Weights of a small masked spectrogram model: 51.8 epochs.
Rows from block 5 of the encoder of a small masked spectrogram model, named by matrix and row number. Rows with one number belong to one neuron. Each number is 128 + 24 x the weight over its row's rms, rounded and kept within 0 to 255. All counts start at 0.
After each neuron's rows are labels from the 100 clips, of 14976, where the neuron reaches its highest value: "strongest on" is what is common among them. Only what is clearly more common there than usual is listed. The data: telephone keypad tones over noise or synthetic speech. In brackets: how many of the 100, against the usual share in percent.
# fc1: MLP up (encoder.blocks.5.mlp.fc1.weight, 640x160), inputs 80-159
# fc2: MLP down (encoder.blocks.5.mlp.fc2.weight, 160x640, transposed), outputs 80-159

fc1.175 [132 116 136 100 110 138 174 169 128 134 139 162 123 127 147 147 101 137 133 187 135 151 129 151 184 170 147  65 131 119  74 151 118 109 134  94 137 127 132 129  75  86 129 153 109 122 141 135 125 115  91 140 130  91 104 105 174 145 133 120 146 117 122 153 134 134 122 134 105 128 142 127 155 181 116 111 138 132 130 139]
fc2.175 [132 125 135 116 131 137  76 116 152 145 148 114 114 114 151 118 179 126 125  63 132 125 115 110  81 110 128 151  85 131 114 115 154 148 126 150 187 163  99 137 164 122 136 115 146 161 156  98 114 142 158 128 126 143 159 112 110 143 113 113 136 167 106 123 145 147 131 160 147 143 126 139 153  83 114  91  93 129 138 154]
strongest on: key "B" (56 vs 26.4); mains hum (38 vs 17.7)

fc1.107 [146  96  72 130 141 101 115  95  94 122 139 130 131 145 111 142 136 146 137  91 124 117 151  79 157 141 184 107  78 131 120 139 175 173 102 123 123 120 178 135 155 129 129 153  87 142  95 147 132 132 119 133 124 118 153  85 117  95 101 155 103 127 126 139 131 134  86 134 169 134 119 123 172 117 105 146 106 131 133 127]
fc2.107 [137 116  88 150 135 120 133 127  93 104 129 123 123 108  96 111 125 117 121 125 117 102 212 118 164 121 138 149  86 127 130 148 143 160 117  73  82 113 160  96 146 143 124 154 135 107 101 149 216 131 119  99 128 158 136 122 124  85 163 159 120 108 166 129 126  99 116  88 120  71  98  88 105 129  79 143 165 141 163  96]
strongest on: number of keys: 8 (62 vs 11.3); number of keys: 9 (28 vs 11.2)

fc1.231 [126 127  91 119  89 135  89 156 134 119 181 125 101 169 128 147  92 114 159 123  94 167 130 169 154 125 125 141 161 158 140 137 142 131 111 138  91 136 131  49 126 103 146 152 113 154 149 173 137 110 126 107  87 120 119 192 167 129  89 105  83 115 123 104 148 105 129 129 159 198 131 122 117 132 124 135 114 116 106 138]
fc2.231 [123 130 113 113  81 139  97 132 121 144 168 116 115 113 139 122 120 115 130 119 123 134 133 123 122 129 141 130 182 134 121  76 137  98 144 115 106 150  99 113 134 102 133 120 112 148  86  92 129 154 146 132 135 144 134 139  89 124 147 114 125 158 109 136 164 158 160 148 167  75 135 126  57  72 147 102 126 153 148 129]
strongest on: mains hum (67 vs 17.7)

fc1.459 [100  88  90 124 123 113 173 156 151 114 148 192 107 194 122 160 149 164 120 158 143 121 143 134 111 105 149 129 136  97 127 113 160 136 132 100 124 127 135 105 143 131 107 145 116 102 118 112 141 134 168 117  91 169 134 104 113 138  94 132 134  94 121 168 115 115 132 113 138 120 146  90 160 116  89 136 130 138 158 139]
fc2.459 [ 98 147 176 107 157 129 136  92 154 136 126  81 107 122  94 149 152 147 145  81 100 128 127 117 131  92 133 141 114 124 114 128 110 155 118 116 138 149 194 151 119  77 127 111 149 123 131 138 101 127 146 150 123 106 171 128 158  89 138 116 137 120 133 117  95 125 120 166 161 150 127 141 126 140 101 122 112  65  74 133]
strongest on: key "#" (68 vs 26.7); first key: # (29 vs 6.2)

fc1.606 [124 119 117 124 141 128 170 105 148 114  93 195 123 120 125 122 146 114 132 156 103 177 146 139 103 121 111 104 148 144 122 145 132  83 200 107 130 138 112 158  99 153 137 128 140 101 120 142 148 148 133 106 124 133 125 124 155 135 111 154 165 105 148 110 135 151 115 125 106 146 114 134  98 120  91 167 152 105 139 114]
fc2.606 [158 157 125 158 110 141 156 126 107 128 101 164 138 119 156 187 164 158 138 144  97  97  88 106 159  77 139 126 122 118 165 150 143 102 117 129 122 125 105 114 109 120 137 107 105 107 130 136  95 118 145 121 112 101 109  96 114  94 126 113 135 174 152 129 149 141 157  86 156  77  66 151 146 172  83 132 148 136 120 140]
strongest on: speech (100 vs 35.4); mains hum (39 vs 17.7)

fc1.205 [122 125 104 123  63 158  97 122 107 119 128 136 166 116 153 156 118 131 117 137 118 101 139 146 185 136 158 135 106 139 168 139 146 172  99 107 139 122 106  72 169 155 118 153 105 132 162 111 159  95 123  37 116 146 119 105 129 117 120 140 112 118 123 140 151 137 145 102 137 106  78 138 153 145 105 162 135 119 156 109]
fc2.205 [142  90 107 133 221 115 152 117 151 126  94 153 137 121 110  66 161 144  99 133 143 144 151 131 115 152 139 109 101 114 110 156 119 131 131 115 146 120 136 198 155 164 121 110 120 116 115 143 155 113 107 163 137 104 154 147 133 115 157 153 158 112 160 129 137 140 122 145 136 134 129 119 125 108 138 144 141 142 146 133]
strongest on: reverberation (62 vs 24.8); number of keys: 9 (28 vs 11.2)

fc1.121 [128 132 106 138 128 148 110  99  79 121 107 155 104 145 102 134 125 114 135  87 108 176 142 122 126 123 166  90 149 117 110 125 166 110 126 131 106 100 156 140 146 120 110 123 117 119 130 133 148 169  93 152 142 117 137 172 105 128 172 165 129 134 109 138 157 103 126 126 154 103 122 131  81 151 102 165 168 144 112 115]
fc2.121 [115 114 132 116 131 112  83 112 120 122  91 109 129  86 137 130 168 123 109  93 125 142 152 126 119 116 101 161 111 132 166 148 142 135 162 146 137 131  74 116 102 160 131 111 109 130 116 100 105  87 154 101 130 171 104  95  93 151 119 126 149 169 120 128 130 159 148 126 138  68 105 122 139  63 106 154 129 140 144 118]
strongest on: reverberation (72 vs 24.8); speech (72 vs 35.4)

fc1.274 [189 103 146 121 107 106 150 137  94 161  88 131  85 122 180 161 111 152 139 120 148 129 125 100 140 108 129  87 144 115 112 135 107 166 117 132 119 140 153 109 107  84 100 141 151 125  75 112 119 127 136 126 123 182 116 166 106 154 141 160 128  95 135 162 113 114 184 131 141 143 147 100 142 135 128 146 134 146 158 113]
fc2.274 [ 98 154 130 116 100 124 144 150 134 147 156  97 114 112 120  80 111 126 141 147 126 110 122 136 102 127 106 163 139 125 128  95 128 110 115 155 134 152  97 153 110 116 124 146 176 161 163 131 131 142 139 135 129  93 125 139 120 151 108 107 122 120 121 129 122 130 146 140 114 173 164 168 107 117 143  94 102 128  80 151]
strongest on: speech (78 vs 35.4); mains hum (40 vs 17.7); number of keys: 8 (30 vs 11.3)

fc1.298 [116 141 116 145 132 140 164 137 104 119 115 136 144 140 107 115 136 139  83 151 125 138 141 147 188 127 139  85 150 116 117 113  86 102 127  74 113 116 145 155 137 133 115  99 113  92 119 110 147 177  56 131 186 121 123  97 123 133 152 178 145 123 144 149 123  89 132 107 131 105  98 114  54 137  84 133 135 138 159 104]
fc2.298 [138 141 133 147 136 151 112 121  84 128 138 133 140 131 127 160 105 125 102 146 123 114 246 123 160 140 117 119 181 127  97 148 157 138 131  93  99 125 173 102 128 112 121 119 123 116 115 132 219  88 118  92 131 171 137 114 147  87 145 115 110 119 140 134 176 157 133 136 137  96 117  93 116 138 129 126 142 109 138  84]
strongest on: number of keys: 5 (28 vs 11.2)

fc1.234 [156 124  86 162 114 120 174 135 108 120 121 115 132 132  75 102 151 120 165 142 106 149 141 169 147 128 115 117 151 110  87 133 121 153  89 111 102 120 133 119  75 131 105 130 185  97 106 129 138 183 122 143 119 146 112 149 140 123 171 145 132 140 142 140  84  80 118 102 115 127 111  76 105 183 112  99 114 108 124 111]
fc2.234 [186 148 139 123 143 148 110 134 125 134 140 142 143 138 127 144  80 136 128 157 127 117 171 143 121 102 171 113 163 134 109 130 146 115 146 134  95 144 180 124 150  97 131 171 147 122 121 149 157 124 125 137  95 125 148 154 164  85 122 136 121  99 135 122 175 150 132 138 107 165 114 124 113 173 183 122 156 106  90 131]
strongest on: thin (high-pass) (35 vs 11.9); clipping (34 vs 7.8)

fc1.360 [152 123 128 112  66 123 135 103 121 127  99 120 109 105 165 150  93 113 127 109 102 145 132 131 137 136 116 136 100 173 143 135 103 158 104 123 133 130 131  74 162 155 143 195 138 126 135 135 118  65 106  71 122 113  73  96 138 128 143 115  99 130 134 117 125 128 142 101 129 109 107 129 137 141 157 141  97 120 111 107]
fc2.360 [129 117 173 149 157 135 106 115 183 139 130 130 178 116 108 111 133 132 131 136 119 141 106 112 121 128 143  98 112 114 154 148 108 120 181 134 151 136 112 172 167 130 111 104 145 132 147 157 123 111 116 145 141  96 162 139 125 140 151 127 153 109 154 137  99 166 145 124 136 132 127 143 111 151 124 120 125  91  94 105]
strongest on: key "3" (56 vs 26.5); key "A" (56 vs 26.8); mains hum (46 vs 17.7); number of keys: 8 (29 vs 11.3)

fc1.390 [162 146 134 151 121 156 113 138 107 127 114 116 128 128  96 127 104 110 134 130 122 104 144 172 149 168 149 116 137 155 111 147 141 103 121 134 107 131 153 111 113 147 157 115 131 131 164 116 156  98  64 118 128  88 115 131 131 129 182 132 123 148 144 109 175 137 134 137 118 129  94 105 190 193 165  81 151 129  70 126]
fc2.390 [ 92  97 125 128 142  75 183 125 127 106  98 174 133 101 128 104 174 152 111 154 151 113 149 102 127 128 128 142 109 129 136 151 128 137 107  85 143 130 105 122 109 158 132 123 108 113 151 136 138 119 124 134 163 127  87 134 135 111 122 152 150 117 133 126 111 118  80  89  92 103 134 145 115 118 125 173 154 139 206 152]
strongest on: reverberation (100 vs 24.8); mains hum (64 vs 17.7)

fc1.486 [179 114 117 125  94  85 154 127  93 132 114 135 114 101 134 154 135 184 126 122 161 148 154 106 137 120 101 114 128 128  86 145 158 125 126 109 136 121  96 139 113  99 166 109 103 135 144 139 132 163 124 155 107  99 123 137  93 127 118 167 102 101 147 143 119  89 123 130 112 155 112 154 171 181 116 125 122 165 163 164]
fc2.486 [ 90 121 120 111 109 123 120 127 128 116 130  99 105  96 145  95 192 106 129 119 125 113 133 130 125 110 106 175  27 133 140 136 141 150 101 118 150 114  95 121 155 173 133 135 143 127 146 110 161 149 166 105 129 130 136 111 100 144 120 150 129 137 135 128 104 103 135 107 121 107 116 114 148 107  74 124  98 151 187 130]
strongest on: mains hum (39 vs 17.7)

fc1.86 [119  97 163 127 107 115 111 158 129 111 135 138 186 170 106 106 120 139 166 119 124 126 133 117 133 138 101  80 161 142 104 112 151 145 120  96 102 136  97 122 103 155 157 143 124 138 103 129 144 166 191 104 119 190 125 137 131 118  88 121 116 114 115 128 121 149 115  94  98 166 148 132 103 126 134 111 138 149 139 126]
fc2.86 [172 159 128 131 162 155  96 131  76 109 155 111 120 119 161 169 111 101  85 134 165 106 182 124 153 130 139  98 136 121 160 127 156  89 137 147  90 103 194 138 166 129 110 153 130 116 121 155 189 133 110 115 110 151 157 115 137  83 142 147 117 143 126 127 167 142 103 136 124 145 137 113 174 123 148 115 151 125 146  96]
strongest on: number of keys: 8 (33 vs 11.3); number of keys: 9 (30 vs 11.2)

fc1.435 [129  64 107 103  94 114 128 102  92 121 134 129 133 141  74 139 129 156 163  87 124  90 163 104 145 126 144 133  91 130 132 121 152 178 139 104 152 106 123 110 157 132 152 112 108 160  89 142 142 146 106 134  70 107 151  87 136 140 118 158 102 104 153 107 148 121  94 110 117 144 113 144 136 143 151 120 114 109 142 135]
fc2.435 [113  99  69 131 130 116 157 126 104 100 124 130 128 105  98 120 165 134 107 124 135 111 201 149 152 156 139 143  55 128 113 138 137 170 104 106 102 107 113 107 159 164 121 138  88 103 107 143 201 146 134 102 128 129 154 121 125  98 137 157 130  95 148 136 139 100 110  92 118 117 100  92 114 149 112 150 143 136 205 100]
strongest on: number of keys: 8 (47 vs 11.3); number of keys: 9 (28 vs 11.2)

fc1.243 [160 118 107 158 141 132 160 114 109 116  97 133 162 131  92 131 104 126 122  79 123 168 149 139 128 181 141  89 191 138 108 136  99 120  97 117 120 123 125 139  95  94 130 118 101  86 104 151 162 138  94 124 193 153 121 143  97 106 148 125 131 116 133 122 142  97 114 103 139 126  89 127 101 155 146 170 166 141 133  86]
fc2.243 [162 139 158 119  75 132  67 127  88 151 126  98 115 149 135 173  86 139 142 108 104 135 171  94 139 106 128 107 182 138 135 136 142 127 150 147 105 142 156  83 100  83 127 135 132 126 109 130 143  95 118 119 103 167 116 141 143 107 134  97  92 138 120 139 175 160 148 156 143 115 125 126 111 162 141 110 131 127  90 119]
strongest on: thin (high-pass) (44 vs 11.9); number of keys: 5 (30 vs 11.2)

fc1.292 [157 141  94 140 113 122 142 133  82 111 124 140 117 121 161 144 109 124 119 106 116 176 147 159 143  77 150  78 165 147 118 140 116 100  65 115 118 112 164 114 115 100 143 115 114 100 115 149 151 119 103 136 159 125  86 163 141 117 128 133 131 135 131 115 143  69 112 115 149 139 116 111 127 140 106 145 143 119 108 129]
fc2.292 [157 142 113 140 113 133 120 125 109 127 135 135 124 145 122 138  95 123 123 161 143 104 255 135 166 119 141 107 156 126 104 159 125 116 135 102  92 114 158 107 116 126 119 161 115 103 134 115 228 111 115 119 101 147 123 126 157 102 153 147 122 113 156 136 144 145 136 122 112 124 113 111 119 133 128 126 147 118 116 112]
strongest on: number of keys: 5 (33 vs 11.2)

fc1.194 [125  87 172 154 135 146 107 163 105 114 141 141 133 164 112 125 134 120 108 126 122 168 141 112 160 130 128  94 147 128 112 121 126  79 158 100 121  96 125 138 159 145 117 131 137 108 129 145 151 119 140 134 136 122 126 113 130 121 156 165 129 131 143 119 182 149 134 111 113 170 109  87  80 114 107  90 127 105 136  90]
fc2.194 [162 124 147 129 121 159 107 129 111 113 130 121 132 163 105 183 107 133 136 122 132  96 225 130 170 117 121 106 178 118 130 153 151 146 149 135 107  81 157 125 124 108 114 122  96 102 126 122 218 112  97  99  85 155 134 101 145  91 135 148 116 128 147 138 164 150 134 118 131 122  79 107 128 154 116 120 137 116 120  89]
strongest on: speech (93 vs 35.4); mains hum (43 vs 17.7)

fc1.70 [148 159 136 118 114 134 136 102 106 113 141 112  89 138 136 184  90 132 153  93 137 148 140 129 129 154 160 101 154 164 137 155 115 131  74 144  78 104 171 127 116 115 152 125  98 100 154 129 146 139 116 136 138 158  89 158 159  82  95 157 107  97 128  99 149 140 100 109 149 149 100 152 157 166  92 176 124 148 133 124]
fc2.70 [146 139 138 126 124 142  73 141 124 119 134 124 113 127 128 166  84 123 139 112 123 111 254 121 142 100 132 117 149 129 119 158 126 140 125 124  86 123 161 108 122 124 126 165 117 102 122 126 238 131 132 118  88 151 139 137 137  63 121 129 137 121 150 130 163 141 123 113 151 130  72 116 135 151  88 127 133 106 119 116]
strongest on: speech (93 vs 35.4); mains hum (41 vs 17.7)

fc1.463 [126 136 169 138 142 112 144 113  93 121 127 147  78 126 130 121  74 139 113 165 103 152 149 101 157 125 131  98 111 123 114 149  89 168 185 110 129  76 166 154 174 113 125 141  93 118  65 122 135 122 110 138 152 108 153 141  98 138 174 161 131 112 128 131 143 136 122  97 167  89 140 115  90 117 121 147 142 138 129 122]
fc2.463 [128 110 144 139 129 127 101 101  89 110 112 118 158 120 123 136 106 118 114 134 140 126 230 126 181 119 102 104 135 126 153 154 113 150 160 138 110 116 165 119 157 150 122 142 128  95 104 131 232 110 111  99 111 150 131  99 105 112 140 162 115 138 133 129 130 147 134 103  97 109 104 105 144 128 104 136 159 124 159  96]
strongest on: thin (high-pass) (95 vs 11.9); rumble (44 vs 18)

fc1.519 [147 129 143 153 132 102 122 112 152 110 131 126 124  86 162 132 149 157 128 136 131 122 140 116 124 116  65 142  89 115 120 174 152 111 140 130 133  95 119 147 130 127 118 128 164 105 162 154 145 129 148 115 111 138 131 139 168 118 131 118  97  88 182 141 124 141  98 103 122 152  97 124 159 155 128 120 105  81 156 102]
fc2.519 [168 166 161 132 110 142 117  85 131 147 158 110 108 138 156 154 116 128 176 110 135 125 141 127 133 104 123 112 118 129 128 131 113 110 138 158 129 125 166 135 150  92 124 120 171 131 119 134 138 121 142 124  80 144 159 137 156  93 123  89 113 137 150 132 133 143 151 137 157 152 117 120 137 161 154  74  88 115  93 104]
strongest on: thin (high-pass) (80 vs 11.9); speech (60 vs 35.4); number of keys: 1 (32 vs 11.2)

fc1.156 [125 119 152 153 130 100 158 110 144 117 106 126 142 148 106 128 109 149 118 163 103 144 141 106 148 154 164  97  77 135 126 137  89 147 124 116 120 126 161 123 132 117 131 161 126 116  81 167 146 128  96 122 132  79 121 127  93 127 169 155  89 136 126 127  78 147 100 127  94  96 116 113 128 130 140 173 148 123 106 111]
fc2.156 [150 132 170 124 124 134  96 114 141 162 153  98 117 136 141 148 122 152 160  89 125 131 109 107  90  99 123  99 150 125 125 111 113 114 168 158 139 132 128 151 105  93 128 137 151 146 121 119  94 114 130 158  99 148 146 140 132 117 122 104 129 146  99 129 147 165 138 151 140 157 143 163 139 137 152  91 113 128  83 112]
strongest on: number of keys: 8 (36 vs 11.3)

fc1.122 [158 100 106 138 138 109 165 115 127 108  91 138 155 130  80 105 140 158 129 120 115 164 153 152 145 143 136 100 141 115 101 143 131 104 121  96 147  96 154 144 137 119 115 114 127  93  85 169 158  93 112 148 141 104 121 163 115  93 163 157 143 108 151 130 151 100  74 109 137 107 115 126 120 153 128 121 132 129 124 118]
fc2.122 [195 160 134 143  93 163 101 131  93 130 153 130 119 171 152 165  76 120 147 137 115 103 181 106 119 135 145 111 160 138 144 131 133 122 150 166  82 119 157  78 122  88 131 147 136 116 115 131 168 126 120 132 104 148 130 130 153 110 109 100 108 161 121 130 160 157 139 121 126 153 126 131 152 162 159 109 129 117  86 129]
strongest on: thin (high-pass) (86 vs 11.9)

fc1.141 [121 110 135 141 128 120 154 130 108 124 110 162 127 107 105 176 148 127 121 168 152 103 131 108 169 118 168 110 115 102 149 140 156 164  97 118 113 130 119 117  89 124  86 157 134 108 115 157 147 150 160 114  98 156 117 107 114  77 129 141 127 116 135 152  88 115 134 138 137  96 106  85 123 133  79 159 154  84 161 108]
fc2.141 [118 130 130 139 149 129  92 122 157 144 140 108 146 146 100  83  98 145 130  90 121 178 142 126  96 166 105 102 197 141 105 113 105 111 139 105 121 160 176 170 126 122 142  95 105 133 114 115 148 150  79 123 153 125 136 171 130 121 134 120 101 130 101 119 147 145 113 111 131 121 144 167  87 144 146 124 118 138 100 132]
strongest on: speech (80 vs 35.4); reverberation (65 vs 24.8)

fc1.615 [135 141 111 116  80 128  91 119 152 102 165 119  72 163 129 142  87 136 154 127 137 104 148 151 111 100 115 144 127 159 139 141 141 133 135 121 127 120  83 116 127  52 165 137 125 136 130 112 136 110  87 136  99  96 110 108 112 149 110 146 106  88 172 100 129  95 116 108 172 137 115 116 178 135 106 129 124  91 160 110]
fc2.615 [135 131 102 141 125 133 102 119  91  89 158 167 106 105 127 159 131 115 149 123 119 155 197 128 129 119 128 157 130 129 138 179 160 123 145 136  76 122 163  96  99 124 118 164 133 138  98 151 168 153 159 137 116 151 128 128 151  89  65 115 126 133 102 129 142 141  94 140 141 128 106  89 127 127 118 172 111 105 122 130]
strongest on: key "B" (59 vs 26.4); key "#" (54 vs 26.7); number of keys: 9 (45 vs 11.2)

fc1.69 [118 119  74 152 141 121 178 115 119 121 117 152 144 108 121 124 147 112 109 137 140 100 151 168 103 170 153 152 113 148 157 108 102 125 136  88 175 134  93 129 104 109 159 102 104 125  94 131 143 102 107 152 165 120 128  83 106 160 134 157 177 151 116  98 116 107  96 121 125  71 139 126 127 120 139 143 135 127 163 135]
fc2.69 [135 109 180 134 112 127 107 120 111 113 120 123 143 116 138 145 138 133 104 119  92 121   0 137 147 100 141 116 129 132 136 145 127 105 137 101 134 132 174 107 115 127 130 170 161 137 138 132  51 124 124 105  83 138 129 123 136 126 121 154 118 117 131 125 111 119 138 134 103 159 133 127 116 147 124 122 139 117 138 114]
strongest on: mains hum (81 vs 17.7); clipping (33 vs 7.8)

fc1.221 [168 154  89 164 124 141  97 181 118 137 158 113 139 114 146 135 129 149 131  86  95 137 143 121 130 108 153 131 152 114 127 124 158 148  81 104  93 131 121 118 118 142 115 106  88 102 113 132 141 161 124 116 131 103 122 122 154  43 129 106 116 130 147 153 158 136 134 122 217  57  98 129 131 145  78 129  89 161  98 141]
fc2.221 [182 120 133 142 123 140  91 132 142 127 143 124 123 139 156  92 171 114 112 129 157 108 161 149 127  99 107 142 122 147 130 112 143  60 140 138 118 127 149 118 128 157 143 133 103  90 145 106 199 126 147 122  72 144 152 152 124  96 121 154 155 132 133 110 154 153 146 116 110 151  91 122 139 124 117 118 131 131 203 127]
strongest on: number of keys: 1 (39 vs 11.2)

fc1.94 [143 103 108 106 130 143 121 163 148 115  91 124 167 133 136 110 131 128 133  73 133 158 143 139 108 143 156 125 128 122 101 135 127 137  86 113 124 101 155 140  84 128 123 135 102 134 149 122 146 167 140 161 139 114  94 118 123 109 100 130 135 135 119 122 115 185  95 149 132 115 136 141 165 114 157 161 142 132  95 123]
fc2.94 [164 144 139 129 137 164 102 108 123 142 158 139 121 149 124 155  73 128 132 130 118 115 183 120 145 123 138 112 176 122 120 149 130 116 154 143 103 131 199 127 131  98 115 148 140 126 107 148 169 123 115 126  87 147 158 150 169  76 130 121 111 126 151 135 166 125 124 129 130 140 116 109 103 156 141 106 138 108  57 104]
strongest on: number of keys: 8 (34 vs 11.3); number of keys: 9 (30 vs 11.2)

fc1.254 [137  85 117 123 129 147  96 181  98 127 116 128 143 112 131 100  91 114 139  79  73 161 134 130 170 137 137  72 163 127 105 141 135 111 141 131 108 113 119 143 101  91 117 156 116 151 122 124 144 165 110 151 141 117 150 135 153 163 112 136 121 130 130 133 165 152 113 124 129 167 135 107 121 132 149 112 118 123  88 116]
fc2.254 [125 127 114 112 120 131  93 114 110 108 110 106 146 142  79 134  90 112 138 138 117 136 227 134 144 164 114 128 172 138 103 136 152 141 129 135  96 122 138 138 115 182 128 167 128 135 127 134 183 134  86 110 104 140  76 110 142 104 145 150 112 130 145 126 151 140  86 108  77 102 116 121 129 144 151 142 157 141 102 132]
strongest on: reverberation (66 vs 24.8); mains hum (41 vs 17.7); clipping (32 vs 7.8)

fc1.417 [207  88 132 139 105 111 144 135  81 134  97 115 100 140 128 181 136 166 121  87 162 128 152  85 133 112 151 109 127 141  98 138 126 110 143 126  93 101 119 111 148 146 151 122  93 121  98 126 129 129 147 141 132 120 109 124  83 139 129 156  89 118 147 141 137 124 160 133 148 135 135 130 166 143  92 104 152 154 115 130]
fc2.417 [121  96 144 117 138 137 137 132 120 142 121 114 106 113 141  97 190 110 119 131  75 156 119 129 135 118 106 140  95 128 130 109 153  81 117 132 179 138  85 142 102 130 122  94 136 147 150 100 118 114 129 132 143 119 124 134 141 178 102 158 155 140 123 124  99 107 135 169 108 136 143 128 141  86 109 132 126 129 123 153]
strongest on: mains hum (69 vs 17.7)

fc1.505 [122  98 137  90 118  70 120 130 136 111 111 117 125 144 107 119 134 173 119 145 118 110 150 127 120 129 125 115 130 155  96 118 177 120  96  99 137 125  94 151 109 143 170 148 120 134 159 125 140 129 119 143  98 107  93 152 107 145 148 177 112  83 129 117 136  79 123  99  88 159 132 158 150 136 119 117 182 157 157 157]
fc2.505 [ 91 145 103 134 116 120 128 118 153 104 150 128  96 113 137  91 172 120 139 114 111 115 143 144  81 103 109 183  75 143  85 131 149 182 112 137 137 123  93 130 147 154 146 151 155 128 135 113 139 149 190 119 106 115 121 120 133 127 120 128 108 116 166 108  85 103 136 110 137 148 112 126 139 120 105  99  88 136 148 144]
strongest on: mains hum (37 vs 17.7)

fc1.15 [138 105 135 144 116 113 108 136 150 118 117 123  97 134 160 118 108 132 126 127 110 133 140 106 105  64 115 122 130 156 177 147  81 114 152 132 112 116 120 118 125 148 149 148 115 106  97 103 131  78  95 123 154 107 123  90 171 125 135 105 124 130 162 122 121  74 116  51 133  76 105 108 159 129 127  76 126 128 149 158]
fc2.15 [151 152 141 102 131 148  95 118 156 142 129 134 107 133 173 110  86 125 122 111 125 156 154  90  83  71 138 134 166 127 157 145  93 109 152 186 148 126 165 147 145 115 134 131 127 128 121 115 116  77 103 148 121 120 110 124 143 126 125  89 132 173 117 132 110 131 117 132 144 129 146 149 126 114 140  82 111 137  53 144]
strongest on: number of keys: 9 (74 vs 11.2); key "2" (53 vs 26.5); key "3" (53 vs 26.5)

fc1.283 [186 132  84 152 132  94 127 152 101 133 136 113 125 124  95 127 162 153 151  87  95 119 160 111 144 128 175 110  84 113 117 151 139 154  93 161 103 118  94 119 131 148 113 118 100  84  92 182 144 160 125 149 148  94 137 122 154  99 168 117  97 130 171 151 160 150 113 115 167  92  95 101 136 178  89 123 112 149 118 148]
fc2.283 [178 117 163 144 106 129  86  91 116 141 121  83 118 134 148 146 157 112 136 106 127  93 159 137 140  82 119 111  98 129 162 114 127  95 145 132 108 135 160 101 150 128 121 124 177 128 125 132 171 133 154 115  48 185 177 152 146 121 131 141 122 141 126 130 155 126 153 131  86 171  98 101 141 103 131 115 124 121 163 114]
strongest on: number of keys: 1 (46 vs 11.2); number of keys: 2 (38 vs 11.1)

fc1.110 [125  87 141 119  98 136 144 137  94 100 111 191 113 166 127 157 174 122 109 112 144 136 139 127 134 150 140 100 172 123 144 117 168 121 173 122 130 124 116 102 106 121 108  95 105 102 151 123 143 126 150  91 122 174 107 111 143 152 107 122 142 125 122 135 178 150 146 135 159 112 131  83 113 144 138 138 168 122 160 119]
fc2.110 [148 122 138 141 131 130 139 107 120 134 116 131 103 167 140 164 138 149 140 119 122  97 108 113 152 122 157 116 102 120 151 166 111 128 138 126 104 125 165 117 121 110 126  94 141 107  91 180 123 129 150 154 130  91 149 129 121  61 119  99 116 106 151 126 118 117 125 154 175  92 100 136 181 150 132 145 129  92 133 159]
strongest on: speech (100 vs 35.4); mains hum (40 vs 17.7); number of keys: 1 (29 vs 11.2)

fc1.105 [121  87 122 108 119 119 155 154 153 107 139 129 151 150  94 139 138 171 126 111  82 156 144 156 133 107 157 130 130 122 133 123 120  82 106 125 155 121 128 112 131  92 134 146 138  88 155 148 152 119 143 144 104 130 111 123 151 148  89 149 105  79 151 132 102 121 101 123  96 197 124 102 109 148  98 159 104  97 109 147]
fc2.105 [159 170 154 112 106 135 138 121 126 132 133  94  85 134 135 149 103 136 159 114 109 122 154 134 113  93 120 146 158 126 121 155  89 112 124 179 102 122 147 114 125 121 126 134 172 105 124 140 152 115 157 125  87 126 133 159 151 109 109  82  96 120 158 135 113 127 140 148 125 169 136 123 134 154 145  87  92 102  61 149]
strongest on: key "#" (69 vs 26.7); mains hum (38 vs 17.7)

fc1.423 [106 135 150 116  68 126 101 143 132 116 141 157 143 113 125 122 120 140 155 131 143 158 130 150 141 115  90 111 130  92 161 123 161 114 122 107  80 124 100  92 127 145  95 123 126 140 148 144 124 138 141 107  60 153 118 144 154 141 111 120 111 111 123 175 125 140 164 109 121 143 123 133  93 146 101 167 128 145 164 123]
fc2.423 [129 143 108 121  79 102 160 106 100 133 107 127 117 120 113 169 164 139  94 120 115 116 107 113  97 129 173 128 115 121 126 108 138 141 141 182 151 136  58  90  91 111 129 119 110 152 114 128  78 122 164 136 140 110  99  79  78 140 160  93 153 151  64 135 117 142 103 152 151  85 169 151 109 132 144 121 141 139  95 159]
strongest on: number of keys: 9 (30 vs 11.2)

fc1.513 [141 130 131 138  84 110 152 144 105 113 128 139  95 171 122 147 118 153 146 144 104 131 142 162 159 116 113  95 130 117  62 132 122 143 123 122 107  96 138  90  76  85 100 167 158  91 123 132 144 160 113 124 112 128  82 107 165 111 149 146 103  98 158 142 104 125 138 127 142 121 114  80 118 176 111 120 140 129 128 121]
fc2.513 [112  95  83 119 113 116 154 173  83 133 133 141 139 120 101 101 132 121 119 158 106 134 222 139 156 138 133 121 125 134 124 126 117 157  83  99  88 133 113  90 114 150 129 132  91 129 127 122 183 129 109 123 142 107 111 132 140 139 132 156 117 117 127 131 139 102 139 109 108 135 141 125 104 135 130 158 154 134 167 140]
strongest on: mains hum (42 vs 17.7); number of keys: 9 (28 vs 11.2)

fc1.617 [133 134 123 132 126  98 141 126 119 105 104 123 135 119  98 113 143 132 140 157 108 126 147 158 113 115  66 138 113 145  82 134 152 135 123 153 146 109  94 145  88  81 147 137 158 124 132 123 172 188  85 129 111 104 136 125 113 167 159 179 126  76 169  95 102  81 129 109  93 167 112 141 137 198 130 140 152  86 129 109]
fc2.617 [104 153  89 150  95 148 152 138 102 108 116 118 141 113 135 133 165 136 114 148 120 129 175 131 144 118 119 155  74 138 127 120 136 157  71  96 107  99 102  83 154 157 138 128 104 111 139 119 183 134 164 106 149 141 128  83 129  91 135 146 105 113 158 127 126 105 140 103 134 113  98  98 140 123  75 140 119 144 170 116]
strongest on: thin (high-pass) (71 vs 11.9); mains hum (56 vs 17.7)